config.yaml
color_jitter: 0.2
targets: ["vehicles"]
stem: "single"
init: "xavier_uniform"
beta1: 0.9
batch_size: 64
final_lr_fraction: 0.1
Rows from block 4 of a small image classifier, named by matrix and row number. Rows with one number belong to one channel. Each number is 128 + 24 x the weight over its row's rms, rounded and kept within 0 to 255. All counts start at 0.
After each channel's rows are labels from the 100 images, of 14976, where the channel reaches its highest value: "strongest on" is what is common among them. Only what is clearly more common there than usual is listed. The data: rendered roads seen from a driver's seat, with toy cars, trees and houses.
# convs0: first 3x3 conv (model.blocks.4.convs.0.weight, 192x192x3x3, each kernel summed), inputs 96-191
# convs1: second 3x3 conv (model.blocks.4.convs.1.weight, 192x192x3x3, transposed, each kernel summed), outputs 96-191

convs0.154 [158 106 136 112  77 138  92  72 151 136 105 140 148 143 131 132 136 156 118 159 115 124 103 109  97 105 138 129 127 119  99 100 110 112 107 118 146  87 123 107 136 179 113 145 191  90 104 145 177 188 129 104 123 110 168 124 155 152 137 145 124 148 121 125  84 121 141 131 157 128  99 120 118 116 111 111 104 129 136 116 137 135 140 113 129 114 129 103 117 122 114 129 106 119 127 136]
convs1.154 [140 105 145  95 128 125 116 125 133 139 126 128 180 106 147 107 132 137 139 113  90 127 134 106 132  96 126 101 135 133 142 121 107 127 100  83  98 105 116 180 138 104  95 165 158 107 148 123 134 153  69  97 109 126 109 112 104 131 107 113 117 129  84  99 102 121 117 109 149  89 109 110  98  75  85 119 117  96 104 106 107 126 123 133 105 117 132 146  94 120 133 118  98  72 110 129]
strongest on: bends right; vehicles: zero

convs0.43 [100 116  92 173 118 123 128 118 137 140 161 137 136 143 133 135 104 126 120 159 117 131  99 127 103  88 159 123  99 153 115 108 127 116 164 105 161 130 151 139 130 171 142  93 103 111  99 137 120 126 127  95 142 110 165 133 157 123 149 123 126 145 130 152 133 106 107  97 174 138 151  95  90 120 154 156 109 169 157 136 148 118 119 121 153 126 125 160 141 134 112 112 120 166 148 113]
convs1.43 [131 139 147 101  87 131 116 120 138 132 107 113 122 132  86  95 127 157 147 110 124 111  88  58 122 120 102 137 132 134 111 112 130  99 100 119  87 111 118 112 106  84 113 143 116 112 163 136 124 169 128  86 107 175 130  96 105 126 108 127 148 122  97 142 102 133 134 133 127  85 102 120 113 146  88 125 101 151 149 101 110 122 120 138  88 110  99 144 118 130  94  75 124 104  87 101]
strongest on: car; straight

convs0.137 [100 146  99 124 103  87 125 129  97  92 144 187  95 120 103 118 103 120 133  90 112 116 106 130 125 115 143 157 142  86 153 118 129  98 126 147  87 193 129  93 100 123 116 133 122 124  95 119 100 148  66 167 145 171 148  98 125 143 136 125 125 127 127 124 157 160 107 101 137 113 131 105  90  88 143 135 113 118 120 114 109 118 102 105 138 109 105 125 154 131 111 164  84 128  91 123]
convs1.137 [128 129 143 128 128 126  93 124  96 121 142 116 100 115 101 119  96 118 128 109  99 145 107 115 122 113  93 106 132  89 120  99 181  98 106 146 110 130 141 109  97 107 117 116  86 143  86 127  91 145 114 144 146 119 172  98 118  68  99 128 188 100 124 145  91 113 124 131 104 100 173 136 151 105 106 134 114 136 150  73 130 123 121 107 103 131 114 101 136 166 162 135 125 111 116 100]
strongest on: vehicles: two

convs0.50 [ 95 131 175 137  94  96 115 140 143 148 111 140 156 157 147 127 109 112 151 145 132 117 121 102 102 126 119 122 145 167 130  74 112 145 116 154 164  82 102 123 129 150 126 156 133  84 138  97 119 112 130 115 116  97 110 152 140 169  95 126 125 116 110 137 160 103 135 101 111  97 118 175 139 175 114 141 108 117 155 147 126 122  76 142 143 163 129 132 136 113 156  99 151 120 131 138]
convs1.50 [121 129 161  87 130 133 124 116 118 113 117 143 148 132 137 129 114 109 118 129 112 101  96 128  94 161  93 137 144 138 125 104  90 134 106 101 101  86 137  94 110 109 102 134 128 108 145 111 122 158 115 119  82 117 106  96 126 124  87 128 110 113 138 123 123 139 106  93 134 105  98 135 114 147  63 115 110  86  96 116 120  93 167  94 130 116 125 134  98  96 123 145  96 111  91 105]
strongest on: straight; sandy verge; vehicles: zero

convs0.16 [ 72 119  98 131 147 116 105 117 119  84  83 125 147 115 124 126 107 139 108 120  93 154 133  78 139 129 141  95 105 182 115  86 157 123 136 140 109 109 100 124 145 145  93 115 123  82 120 115 108 128 112  98 141 130 126 144  81 112 103 155 140 102  87 131  90 115 126 101 118  94 144 111 133 115 116 120 109 107 126  96 109 138 137 131 100  64 119  89 100 118 138 101  98 129 124 131]
convs1.16 [ 96 154 143 113 167 140 117 138 141 102 104 124 133 128 129 119 103 135 129 126 154  88 101 104  99 203 130 168 149 110 112 139 116 172 123 105 128 174  99 107 135 104 130 120 136  94 126 155 155  84 120 121  98  80 134 132  88 172 125  80 135 121  99 112 126 115 136 122 131 167 108 145 108  92 123 113 123 115 114 137 130 106 122  43 118 133 119  74 121 136 152 125 138 169 116 107]
strongest on: bends left; crossing stripes; vehicles: zero

convs0.3 [135 115 104 111 151 136  87 103 119 169  99 124  94 142  64 108 151 125 105 125 116 114  82 104 124  94  84 110 114 132 172 125  92 117  89 104 115 129 101 111 112 138 122 114 113  93  90 114 101  80  96 104 141 144 121 116 148  98 109 138 118 105  79  76 120 122 116 132 120 107 120 105 161 103  89 116 126 126 106  93 129 155  88  89  77 151 107 115 129 111 130 145  79  88  93 120]
convs1.3 [159 141  78 114 133 125 120 148 122  90 104 115  65  97 111 130  99 126 140 146 143  99 123 178  73 108 140 110 151 138 129 135  92  88 142 120 115 109  95 160 130  92 146 155 137 114 147 125 137  93 150  93 102 128 131 136 128  89 149  89 145 138 159 106 133 116 127 151 138 133 126 142 130  92  92 126 160 133 122 129 113 150 109 151 100 140 119 134 125 113 141 167 108 113 170 106]
strongest on: vehicles: two

convs0.6 [121 124  91  92 128 109  92 129 133  89 144  90 124 106 133 151 148  91 148 109 157 156 155  88 146  92 124 110 111 152 144 119 105 105 154 142 114 150 126 119 111 129 107 112 113 144 102 110 136  81 139 141 137 124 118 135 115 149 127 132 149 101  87  83 129 170 100 116 115 128  99  95 106  77 113 116 127 131  92 124  99  99 111 106 122 136 128  78 137 102 113 140 135  86 114 151]
convs1.6 [128 153 136 121 127 120 120  86 104 125 129 128 112 118 140 141 112 111 117 118 126 116  98 117 132 101  95 110 117 114  77  98 107  57 117 169 103 129  90 100  98 104 120 152 108 116 165 110 112 151 132 147 139  92 144 112 136 144 121 100 155  71 100 128 160 115  92 131 124 104 113 128 191 133 139 110 118 163 107  96  85 117 102 103 126  99 106  99 144 137 127 120 108  91 109 124]
strongest on: car; bends right

convs0.39 [105 125 161 117 105 114  87 109 162 129  93 134 160 122 118  91 149 125  95 152 112 107 134 128 156 107 149 114 139 131 147 113 105 156 135  93 158 123 105  92 148 133 126 132 120  75 180 123 133 156 121 118 103  96 115 154 139 118 147 122 115 137 104 116 101 150 144 131 158 109  95 128 155 166 122 123  81 104 154 102 125 165  77 128 153  83 143  91 155 112 129 119 121 105  93 132]
convs1.39 [130 117 107  95 141 140  75 135 142 109 108 117 190 162 157 130 142 120 102 135  94 132 120 110 135 114 129 117 136 126  93 117  96 145 129 123 133 142 147 189 112 133 116 139 132  77 152 103 132  97 123 122 113 142  98 117 104  42 121 158 139  99 105  46 119 127 111 118 138 144 130 111 137 147  89 165 144 134 143 140 104 105 166 131 114 145 107 187 109  99  98 117 109  92  95 119]
strongest on: bends right

convs0.129 [116  92  96 119  93 117 118  97 128 137 130 147 118 166 123 150 105 111 117 134  91 114  67 144 137  79 106  76 100 135 106 122 157 132  92 127  92 119 111 124 104 135  99  78 112 102  95 127  99 176 159 137 142 143 116 139 110 123 116 118 109 102 101 104  88 134 116 127 105  78 182 108  98 132 124 133  93 136 120  76 159 126 148 109 128 104 151 124 128  99 130 139 122  96 120 140]
convs1.129 [117 125 138 140 135 132  92 108 109 119 106 118 155 137 165 128 153 139 118 110 123 150 143  94 121 117 116 133 144 127 131 119 122 141 118  90 115 109 165 156 115  97  77 121 157 101 120 133 126 122  92 130 134 176 107 110 120  97 106 136 128  76  92 121  90 109 107 141 137 125 127  80 104 112  72 145 126 104 132 115 108 124 126 121  98 121 110 173 118 143 107 128 135 110 123 130]
strongest on: bends right; vehicles: zero

convs0.44 [102 117 118  88 134  96  91 112 162  99 123 138 116 108 110 113 103 144 100 119 135 146 147 140 108  80 122 106 115  94 108 116 113 115  97 124 137 136 111 129  90 179 112  98  86 127 117  97 126 128  55 100 102  98  86 112 184 146 122 136  67 132  91 114 112 113  99 117 131 123 121 116 104 156  81 116 113 109 112 134  90 111 100 124 108  85 142 106 133  72 114 135  71 132  88 119]
convs1.44 [137 121 129 114  76 129 164 108 117 100 119 101 112 130 123 140 136 164 137 116 145 102 163 153 114 119 147 105 166 110 144 117 111 148 159 130 144 127 146 148 124 139 132 146 112 114 119 141 132 145 149 123 110 102 159 157 111  77  97 118 133 135 128 104 127 161 126 121 166 133 129 115 152 141  96 105 160 118 131 107 119  89 167 124 109 204 113 176 114 134 139 155  79  95  97 132]
strongest on: straight; vehicles: zero

convs0.172 [ 78  80 116 120 147  94 153 136 118 139 198 157 116 165 145 185 109 136 151 124 163 135  84 144 127 118 175 133 112 118 116 131 178 138 110 154 154 139 148 171 120  99 138  86 137 121  89 123 111 111 121 113 141  93 175 136 152 131 153 143 103 141 135 119 147 148 107 140 150 118 163 114 113  94 182 103 141 146 136 138  95 124 130 134 133 142 125 150 132 127 170 142 165 112 171  89]
convs1.172 [111 107 135 130 149 120  94 135  88  98 136 138 107 133 105 125 104 121 154 126 115 127 125 146 124 162 150  84 104 142  94  98 135 122 122 113  94 130 151 107  93 126 130  85 144 155 129  56 140 143 158 113  92 147 105  94 115  84 150 106  96 134 114 107 111  92 117 119 119 143 130 146  76 117  81 111 122 136 125 105 113  94 103 107 138 145 107 114 114 151 157 145 103 109 109 120]
strongest on: truck; vehicles: one

convs0.113 [124  99 123 177 159 137 103 111 107 104 107 103  88  94 112 113 134 155 120  99  64 154 120 135  93 122 121 116 200 116 120  99 168  85 122 144 107 136 121 113 112 110  97 143 127 179 113 122 123 124 114 114 118 189  98 140 112 125  94 156 148 106  97 145 120 130 144  89 121 112 146 144  99 131 137 128  99 104 122 116 115  96 159 105 126 114 147  92 112 150 141 114 153 164 106 148]
convs1.113 [118 108 140 110  99 131 103 129  90 115 132 128  91  98 101 169  96 170 105 144 131 141  97 102 125 105 147 136 171 137 105 148  80 108 115 130 119 119 126 119  98 110 123 146 103 154  94 135 139  89 117  94  84 177 111 110 111 113 136 100 136  79  95 147  91  86 118 138  81 134 155 138 131 131 139 111  70 143 157 134  84 106 121 120 149 114 107  99 113 133 105  67 162 195 133 131]
strongest on: car; vehicles: two

convs0.117 [118 137 158 126 103 102 107 119 136 139  98 103 179 133 161 130 127 119 120 129 110 109 117 121 145  97 118 142 132 121 126 115 118 136  99 142 163  88 120 102 117 121 141 129 112 118 164 142 146 144 113 105 146  79  79 124  86 102 197 115 105 114 115 100 108 117 101 130 165 123  92 146 174 134  84 144 112 147 131 110 108 115 123 142 166  86 126 124 129 125  98 126 133 115  86 116]
convs1.117 [128 124 152 113 114 118 130 142 111 142 107 142 167 135 106 151 114 101 143 127 118 119 127 109  90 117  91 101 116 120 114  97 115 140 134 101  96 138 120 183 100 124  86 130 147 112 188 108 105 135  93 126  74 104  94 100 107  88 112 121 120 118 129  85 109 125 112  93 191  88 120 107 124 149  89 147 125 111  90 108 134 100 156 106 111 152 113 126 117 122 127  96 142 108  89 122]
strongest on: straight; vehicles: zero

convs0.71 [104 141 115 142 116 103 134 128 117 130  83  95  79  90 128  77 123 113 126  90 126 122 132 139 103 148 102 112 125 124 133 141 114 152 146  98  76 132 127 104 154 108 139 140 118 143 132 105 123 128 114 126 100 100 110 120 127 124 138  87 107 132 154 102  90 126 123 110 117 108 104  97 103 123 107  81 130 137 112 111 119 121 153 110 103 103 106 136  88 132 131 122 114 100 166 142]
convs1.71 [114 102 185 145  96 122 151 150 159 130 100 117 119  79 151 122 118 117 139 119 139 116 121 113 112 160 121 137  95 173 138 121 160 146 129 122 173 145 104 134 135  97 157 147 114 163 127 136 131 111 149 132 133 165 103 139 167 107 169 130 153  83 105 110 147  94 142 143 148 151 148 115 184 117 165 167  94 126 125 114 154 182 160 140 114  87 159 129 126 129  85 105 140 137 103 132]
strongest on: bends left

convs0.36 [134 121 135 151 114 141 160  95  91 126 127 117 116  88  84  87 151 108  63 113 115 116 132 164  94 108 113 122 120 109  83 155 140 132 119  96 102 121  67 168 103 110  97 147 132 132 134 110 142 127 101 107 134 119 107 136  96 107  71 103 112 111 110 143 135 138 121 131  97 143 118 112 116 120 124 132 145 122 106 129 121 108 148  90  94 121  99 120 121 103 158  98 123 152 142 116]
convs1.36 [187 105 139 156  97 119  88 102  88  74 117 120 108 141 107 150 126 136 141 130 111 112 132 182  97 136 154 140 140 112 116 146  84  80 135 120 143 119 110 122 155 138 166 103 112 137  55 130 103 130 134 100 102 136 115 163 108 127 110 115 143 176 112 165 123 104 113 122 114 138  84 106 141  89 153 116 138  77 145 112 101 111 124  75 117 129 125  97 149 129 132  89 140 160 120 114]
strongest on: bends left; vehicles: one

convs0.126 [ 96 103 144 119 144  94 142 159 142 143 120 126 119 129 119 159 106 165 143 113 175 134 145 104 126 126 116 123 128 187 132  89 142 156 129 108 125 128 142 155  96 148 144 105 129 123 158 105  95 140 138  89 109 127 116 154 147 178 122 120 149 114 122 128 118 135 145 128 129 155 110 146 134 146 160 133 124 131 155 117 128 100 138 143 136 129 121 141 125 147 137  93 126 142 181 111]
convs1.126 [147 121 133 113 107 126  97 102 107 123 180  93 113 142 139 105  99 122 150 122 121 102 121 119  75 162 125 157 154 135  87 100 107 102 103  97 105 109 143  92  96  98 147 115  97  87 148  78 133 143 132 126  85 101  96  99 112  70 115 124 107 118 140 117 127 103 119  87 114 130 137 120  93 166  99 116 115 110  98 120  92 124 141 101 107 134 121 148 101 128 159 142  80  82 124  89]
strongest on: lamp

convs0.70 [141 168 113 145  81 161 107 119 134 113  87 137 127  90 134  92 128  96 162 127  95 108 132 159 101 116 101 115 114 101 127 139 129 130 111 112 142 128 113  80 119 102 105 168 155  85 123 132 167 142 123 119 112 106 147 124 110 119 115  86 120 122 115 104 144 123 116 100 143  95 150  91 122 140 110 112 117 154 142 107  91 103 102 153 148  89 121 104 127 147 114 114 127 107 111 110]
convs1.70 [124  83 133 106 120 127 133 115 161 141 130 120 110 111 127 128 127 137 152 131 133 153 124 125 140 100 121 111 120 123 144 120 161 150  94  97 121  90 129 167 116 125  92 125 123  77 127 144 127 118  72 126 123 135 140  84 121 109 112 123  95 125  75 107  99 142 125 136 183  96  95  89 114  79 142 161 119 129 135 117 121 128 140 172 115 120 109 179  99 135 109 110 119  90 100 121]
strongest on: bends right; vehicles: zero

convs0.165 [114  98  90 115 144 142 135 128 141 136 104  76 134 128 150 190  97 146 117 102 167 112 139  71  98 116 127  85 123  98 105 139 101 108 123 129 138  89 134 145 136 125 137 136 147  96  92 151 104  85  88 116 101 110 112 136 144 144 192 127 122 117 118 126 126  97  97  88 149 127  83 101 126 102 118 146 129  94 127 142 131  60 110 115 144 132 110 153 148 149 140  90 128 119 149  95]
convs1.165 [152 122 153 120 114 128 150 146 125 113 141 140 134  99  83 130 146  90 165 109 100 128 133 134 107 125 120 144  98 157 142 112 101 144 101 123  82 103 132 183 123  96 139 115 201 119 155 104 148 122 136 119  84  84 109 121  94 131 158 121 110 151 122 102 123 116 119 142 196  69  91 105 136 105  87 125 114 141 155 104 150  98 113 105 114 143 123  91 108 127 131  98 135 102  92 124]
strongest on: straight; vehicles: zero

convs0.29 [ 70 155 156  98 116 150 119 101 108 115 119 110 155  89  88 116 162 143 156 117 118 109 135 154 112 119 135 130 143  59 166 177 143 166 136 124 109  96  94  99 123 147 114 155 152  75 154 145 127 141  77 118 127 151 155 192 117 137 126 112 150 163 133 138 100 128 131 141 169 123 110 127 125 159  95 118 100 170 111  93 138 129 114  84 126 135 128 107 104 110 142 114 123 120 123 119]
convs1.29 [101 152 141 130 146 175 153 122 138 125  38  93 117 148  99 118 115 104 121 121 114 117 113 145 157 124 139  84 158 108 178 135 110 159 129  97 133 133 100 146 106 130 108 126 176 115 123 131 129 122  84 121 117 107  97 129 115 118  91 113 115 115  99 111 128 128 118 103 128 120 122 165 141 136 129 147 146  82 100  74 103 100 168 102 138 107 116 130 149 125  87 129 113 126 107 108]
strongest on: truck

convs0.147 [ 95 115 137 138 116 113 113  88 142 152 118 104 116 141 110 110 113 142 152 120  94  95 151 154 124  84 125 104 135 108 156 149 130  83 104  98 131  93 113 100 116 157  82 116  99 109 141 117 112 174 109 151 157 124 139  65  87 114 109 123 114 105 106 101  79 116 139 144 145 135 170 107 119 147 115 111 102 144 100 152 134 105 125  92  95 126 106 129 185 108 122 114 112 111 121 131]
convs1.147 [115 148 155 102 105 103 131 144 112 128  96  99 121 143 140 134 113 115 119 106 103 101  91 156 139 137 139 133 101 134 106 117 133 177 100 122 119 132 117 172 157 141 107 128 175 119 139  99 173 113 159 109 109 106 140 128 102  82 105 119 143  81 107 111 115 115  90  87 120 153 175 134 118 133 110 146  84 153 114 142  48 111  97 110 140 108 128 150 107 112 104 145 134 124 124 144]
strongest on: lamp

convs0.184 [ 74 121 151 106  98 133 111 112 111 137 100 180 137 104 133 165 140 150 164 122 112  86  98 108 112 116  90  87 119 118 129 101 180 114 103 137 136  84 103 138 108 173 104 154 174  86 118 141 151 159 121 128  72  82 132 161 160 130 138 107 154 139 123  87  83  98 136 126 142  93 138 147 116 139 104 102 144 165 107  86  96 120 137 129 124 126 147 133 141 139 147 124 159 123 141 114]
convs1.184 [113 145 179 137 135 130 141 112 147 144 116 105 123 143 108 141 122  97 112 127 113 135 147 105 132 136 117 136 109  74 118  88 134 146 117  94 102 110 116 134  95 133  78 114 118 101 157 106 109 156 124 170  94 120  73 100 110  52  97 130 109  95 108 112 102 146 134 100 139 139 119 150 130 118  89 146  90 114  62 111  96  88 174 113  97 110 123 105 130 126 139 153 162 115 116  92]
strongest on: bends left

convs0.122 [132 118 148 127  78 167  97 128 167 145 142 134 131 116 132 102 139 105 108 139  91  78 152  94 139 113  99 189  95  88 138 145 136 101 178 110 151 126 141  93 149 125 152 113 145 122 117 153 140 152 127 130 163 127  82  99  94 119 119 110  99  91  87 148 130 125 134 141 105 165 110 143 137 116 132 115 127  74 171 135 154 106 107 153 112 129  91 123 105  97 129 138 115  93 130 140]
convs1.122 [145 128 132 132 102 148 123  97 118 149  91 103 135 174 136 132 114 122  62 135 114 110 188 127 127 118 125 134 110 118 128 143 106 111 120 119 105 124 119 103 151 132 101 143 109 120 134 152 182 137 162 120 115 156 118 123 104 117 155 124 104  72 100  96 130  88  75  97 147 111 130 156 178 128 138 157 121 124 125 128 127  85 120 127 106  87 120 133 144 122  95 128 130  87 128 108]
strongest on: truck

convs0.160 [102 105 130 139 125 124 110 120 138 131  88  90 134 148 125  76  97 112 107 130 105 113 122  94 123 122  93  94 112 115 126 135 120 110 168 110 127 136 113 116 185 147 100 107  76 162 104 116  72  85 105 100 136 100 114  95 122  91  93 116  98  97 116 129 138  90 103 127  84 113 112 113 135 119  89 140 120 104 132 120 132 127 165 128  99 146  92 109  81 110 105 111 123 145 109 113]
convs1.160 [ 96 146 142 133 157 158  88 203 127 126 102 131 139 116 105 155 108 138 152 107 126 113 102 137 118 151 130 105 183  83 123 148 115 138 143 109 134 148  94 132 118 147 117 148 149 107  81 175 131 157 149  71 127 112 115 141 125 135 153 137 120 120  96 119 101  91 132 146 130 121 119 155 137 124 164 126 122 154 110 139 157 173  99 111 130  90 117 120 185 157 121 111 153 133 110 135]
strongest on: vehicles: one; bends right; crossing stripes

convs0.49 [106 105 143 126 130 133  81 117 144 133 105 146 152 101 135  87 136 141  90 136 120  90 127 164 147 106 134 140 111  87 116 129 136 129  87 130 145  89 124  97  98 117 124 146 119 130 107 106 169 139  97 106 102  91 134 133 131 106 155 156 114 151 117 103 126 100 123 171 142 109 180 119 169 110  84 133 105 136 125 141 136 144 107 120 152  98 167 119 143 121  93 130  86  93  99 121]
convs1.49 [121  98 175  86 119 125 134 125 137 114 125 119 164 127 127 139 145 136 102 125  87 123 137 135 175  78 142  88  98 122 178 112 105 170 126 121 105 140 145 162 101 138  97 135 129 127 135 132 140 102  99 110 105 125 102 117  96  58  79 123 132 132  88  77 119 161 115 117 141  99 151 118 127 123 116 125 142 130 126 106 118  96 191  92 109 167 106 165 106  97 110 144 139 114 116 136]
strongest on: bends right

convs0.65 [179 111 118 140 212 185  87 132 129 128 139 172 114 134 124 154 108 134 144 121 125 128 151 117 135 126  85 125 118 133 166 110 131 128  98 169 121 124 144 133 108 154 119 130 185 127 118 119 142 106 148 129 155 107 131 123 112 122  96 131 108 121 106 159 118 114 122 105 108 129 120 103 133 133 131 128  85 121 138 108 112 116 112 107  88  88 160 132 114 120 109 141 115 163 162 134]
convs1.65 [104 130 135 106 131  97 157 140 158 146 127 112  83 140  87  62 123 117 144  89 137 120  85 160 148 135 150  88 122 120 161 104 123 192 131  83  87 100 114 113  88 162 102 109 150 101 148 106 131  83 110  98 106 112 138 153 141 106 120  92 116 110  98 102 117 116 110 121 153 107 107 116 119 124 144 100  88 122 110 107  88  95 129 110 166  98 166 141 120 114 107 118 145 135 130 116]
strongest on: truck

convs0.141 [118  62 135  89 154 116 146 118  84 178 129 139 103 174  87 141  98 136 107  97 143 111  85 102 127 122 101 115 100 137  98 153 101 128  74 146 104 103 102 149 103 147 140  97 122 125 106  99 122 117 126 112 131 143 136 112 111 115 124 118 120 145 158 142 103 119 117 171 113 129  99 107 115 151 105 120 144 117  94 143 149 139 118  96 111 151 112 122 149 111 154 181 102 147 144 115]
convs1.141 [148  88 127 143 111 112  91 134  74 118 149 141  90 128 133 135  86 125 177 131 123  97 107 139 146 136 126  84 134 128 111 113  75 119  93 100  97 127  96 111 144  72 166 139 122 111 116 130 146  94 212 107 100 147 106 120 115 126 162 122  96 124 135 116 123  96 128 117 134 118 114 118  66 132  66 115 124 121 126 103 131 145  84 120 118 125 118 117 132 128 124 141 100  92  99 115]
strongest on: straight; vehicles: zero

convs0.14 [123 131 140 127 124 106 109 131  84 123 125  89 125 111  99  94 117 202 121  75  94 127 152 149 126 105 126 113 140 180 119 139 136  93  83 107  89 122 109 116  99 133 103 105  82 176 134 112 112 166 133 132 146 133  92  85 115 171 140 136 117 105 115 135 105 118 119 133 129 126 125 148 136 107 101 129 108 126  94 132 131  98 153 106  98 100 126 110 123 121 107  99 108 155  81 131]
convs1.14 [117 113 161  90 108 142 108 107 123 116 183 144 116 120 130  97 112 139 131 124 139 120  85 147 111  85 143 126 108 140 121 133 100 141 129 138 143 128 141 115 130 112 158 127  97 131 130 119 123 118  99  91 107 117 107 121 127  72 117 125 125  95 110 113 102 106 131 127  92 112 175 112 108 149 181 116 106 145 114 112 102 125 199 121 128 130 126 177 104 100  95 114 146  88 143 133]
strongest on: lamp

convs0.133 [145 137 102 152 184 132 109 125 169 121 118 123 129 131 115 139 110 123 145 159 126 148 107 142 127 131 136 124 110 132 144 120 197 127 136 120 172 133  96 125 165 160 116 130 135 112 104 177 103 131 127 107 125 132 128  92 137  76 114 132 163 119 115 188 131 145 157 144 116 102 178 132 127 115 131 175 101 150 212 127 166 153 167 161 128 107 124 121 142 127 137 104 117 193 110 129]
convs1.133 [127 116 124 116 194 105  86 120 108 153 162  99 133  91  96 151  91 124 119 132  77 145 119 107 141 125 143 111 175 113 126 134 113 134 106 109  98  91 110 117 120 140 135 116 172 118 127 117 150 130 106 127 100 166 131 126 104 113 127 128 116 129 110 126  79  94  78 129  95  80 139 128  84  92 108  96 125 141 134  96 151 144  93 128 131 120  79 131 131 143 138  91 168  94 127 103]
strongest on: straight; double yellow line; crossing stripes; vehicles: zero

convs0.191 [106 112 131  95 110 113 178 102  89 101 107 117  83 103 116 112 146 111 118  73 106 116 134 128 127 175 141  88 134 133 105 106 116 153 104 142  84 114 106 147 154 133 106 153 120  94 114 103 134 126 117 120 133 124 128 124 133 141  83 111  73 160 155 142 132 105 124 114  98 103  99 134 135 122 122 111 176 106 114 112 101 108 117  87 121 159 122  94 115 137 173 134 168 142 187 123]
convs1.191 [122  90 140 142 165 129  86 108  89  94 129 119 113 140 104 102  89 105 139 133 150 117 105 143 142 179 130 119 152 119  93  88 173 118  97 122  94 127 129  88 101  95 145 113 124 118 113  86 162 134 148  89  97 137  88 153 120 118 133 151 115 142 118 143  99  72 112 110  94 138 126 128 104  88 123 114 125 122 167 112 109 109 123  94 134  97 120 101 146 134 171 118 131 138 130 106]
strongest on: bends left; vehicles: zero

convs0.159 [ 88 103 138 131 165 101 140 156 166 121  86 121 118 162 113 146 128  93 117 131 144 138 100 102 128 126 107 166 112  92 151 129 101 132 153 152 103 122 188 112 152 105 125 119 145 123  95 124  97  97 107 130 155 154 111 105 125 120 129 178 123 134 138 126 128 125 115 115  91 174  94 131 127  79 146 151 119 149 106 137 107  90 154 108 160  81 142  83 101  80 175 129 120 125 117 114]
convs1.159 [ 95 131 138 121 177 120 108 163 143  99 149  74 139 141  78 125 135 127 113 111 133 123 108  84 133 153 106 120 131 114 150 155 119 133 120 126  96 168 128 105 105  99 114 138 214 123 124 131 141 102  95  89 122 105 110  99 135  95 103 108 139 156 122 107 108 138 118 156 165  89 117 154 151 129 131 122 108 118  99 124 161 160 120 116 132 132 138 102 122 124 102 138 100 134  89 116]
strongest on: vehicles: one; straight

convs0.48 [147  85 127 116 154 136 122  95 110  84 103 169 114 102  87  96 121 149  89  97 100 107 139 183 134  99 133 140 143 123 139 120 166  98 124 130 129  96 120 132  91 141  95 142 122 105 126 169 145 137  78  93 155 105 146 129 104 109 132 137 121 171 127 164 114 122 129 109 126 164 170 119  84  96  92 139  97 150 115  96  93 145 172  79 139 101 134 102 122 147 140 134  95 173 101  87]
convs1.48 [139 102 111  93 139 123  94 109 120 102 160  90 119  97 104 113  94 143 156 132 144 158 129 161 100  94 157 117 136 141 111 122 118 108 144 114 113 143 131 167 124 120 161 114 141 116 129 173 119 104  87  97  99  85 130 119  96 137 162 139 134 128 115 143 106 136 131 125 117 122 135 138 124 142 145 107 102 157 102 111 127 139 156  93 101 133 112 161  98 144 112 101 143 100 122 123]
strongest on: bends right; tree

convs0.188 [ 99 127 153 125 122  97 110 103 119 112 107  90 138  91 131 113 131 170 113 138 134 177 149 159 132  96 110 137 101 175 119  96 126 134 107  96 124 130  96  92 113 141 105 108  91 150 173 110 146 165 119  91 144 133 102 129 144 122  93  93 126 113 103 117 103 102 125 134 141 142 147 125 143 180 112 125 143 130 109 143 140 154 149 129 126 142 113 164 106 115 111  96 104 133 124  97]
convs1.188 [103 103 106 121 118 147 158 111  97  85 161  74 116 131 100 106 120 101 154  99 161 105 148 115 110 148 145  96 135 104 151 146 115 134 115 137 143  74 128 119 102 127 151 113 128 114 135 117  95  99 134 133  84 149 118 142  92  83 153 114 131 102 130 105 131 155 126 102 140 124 142 107 124 112 143 110 156 127 108 118 111 109 155 156 118 173 130 209 162 130 127 108 100 137 102 121]
strongest on: truck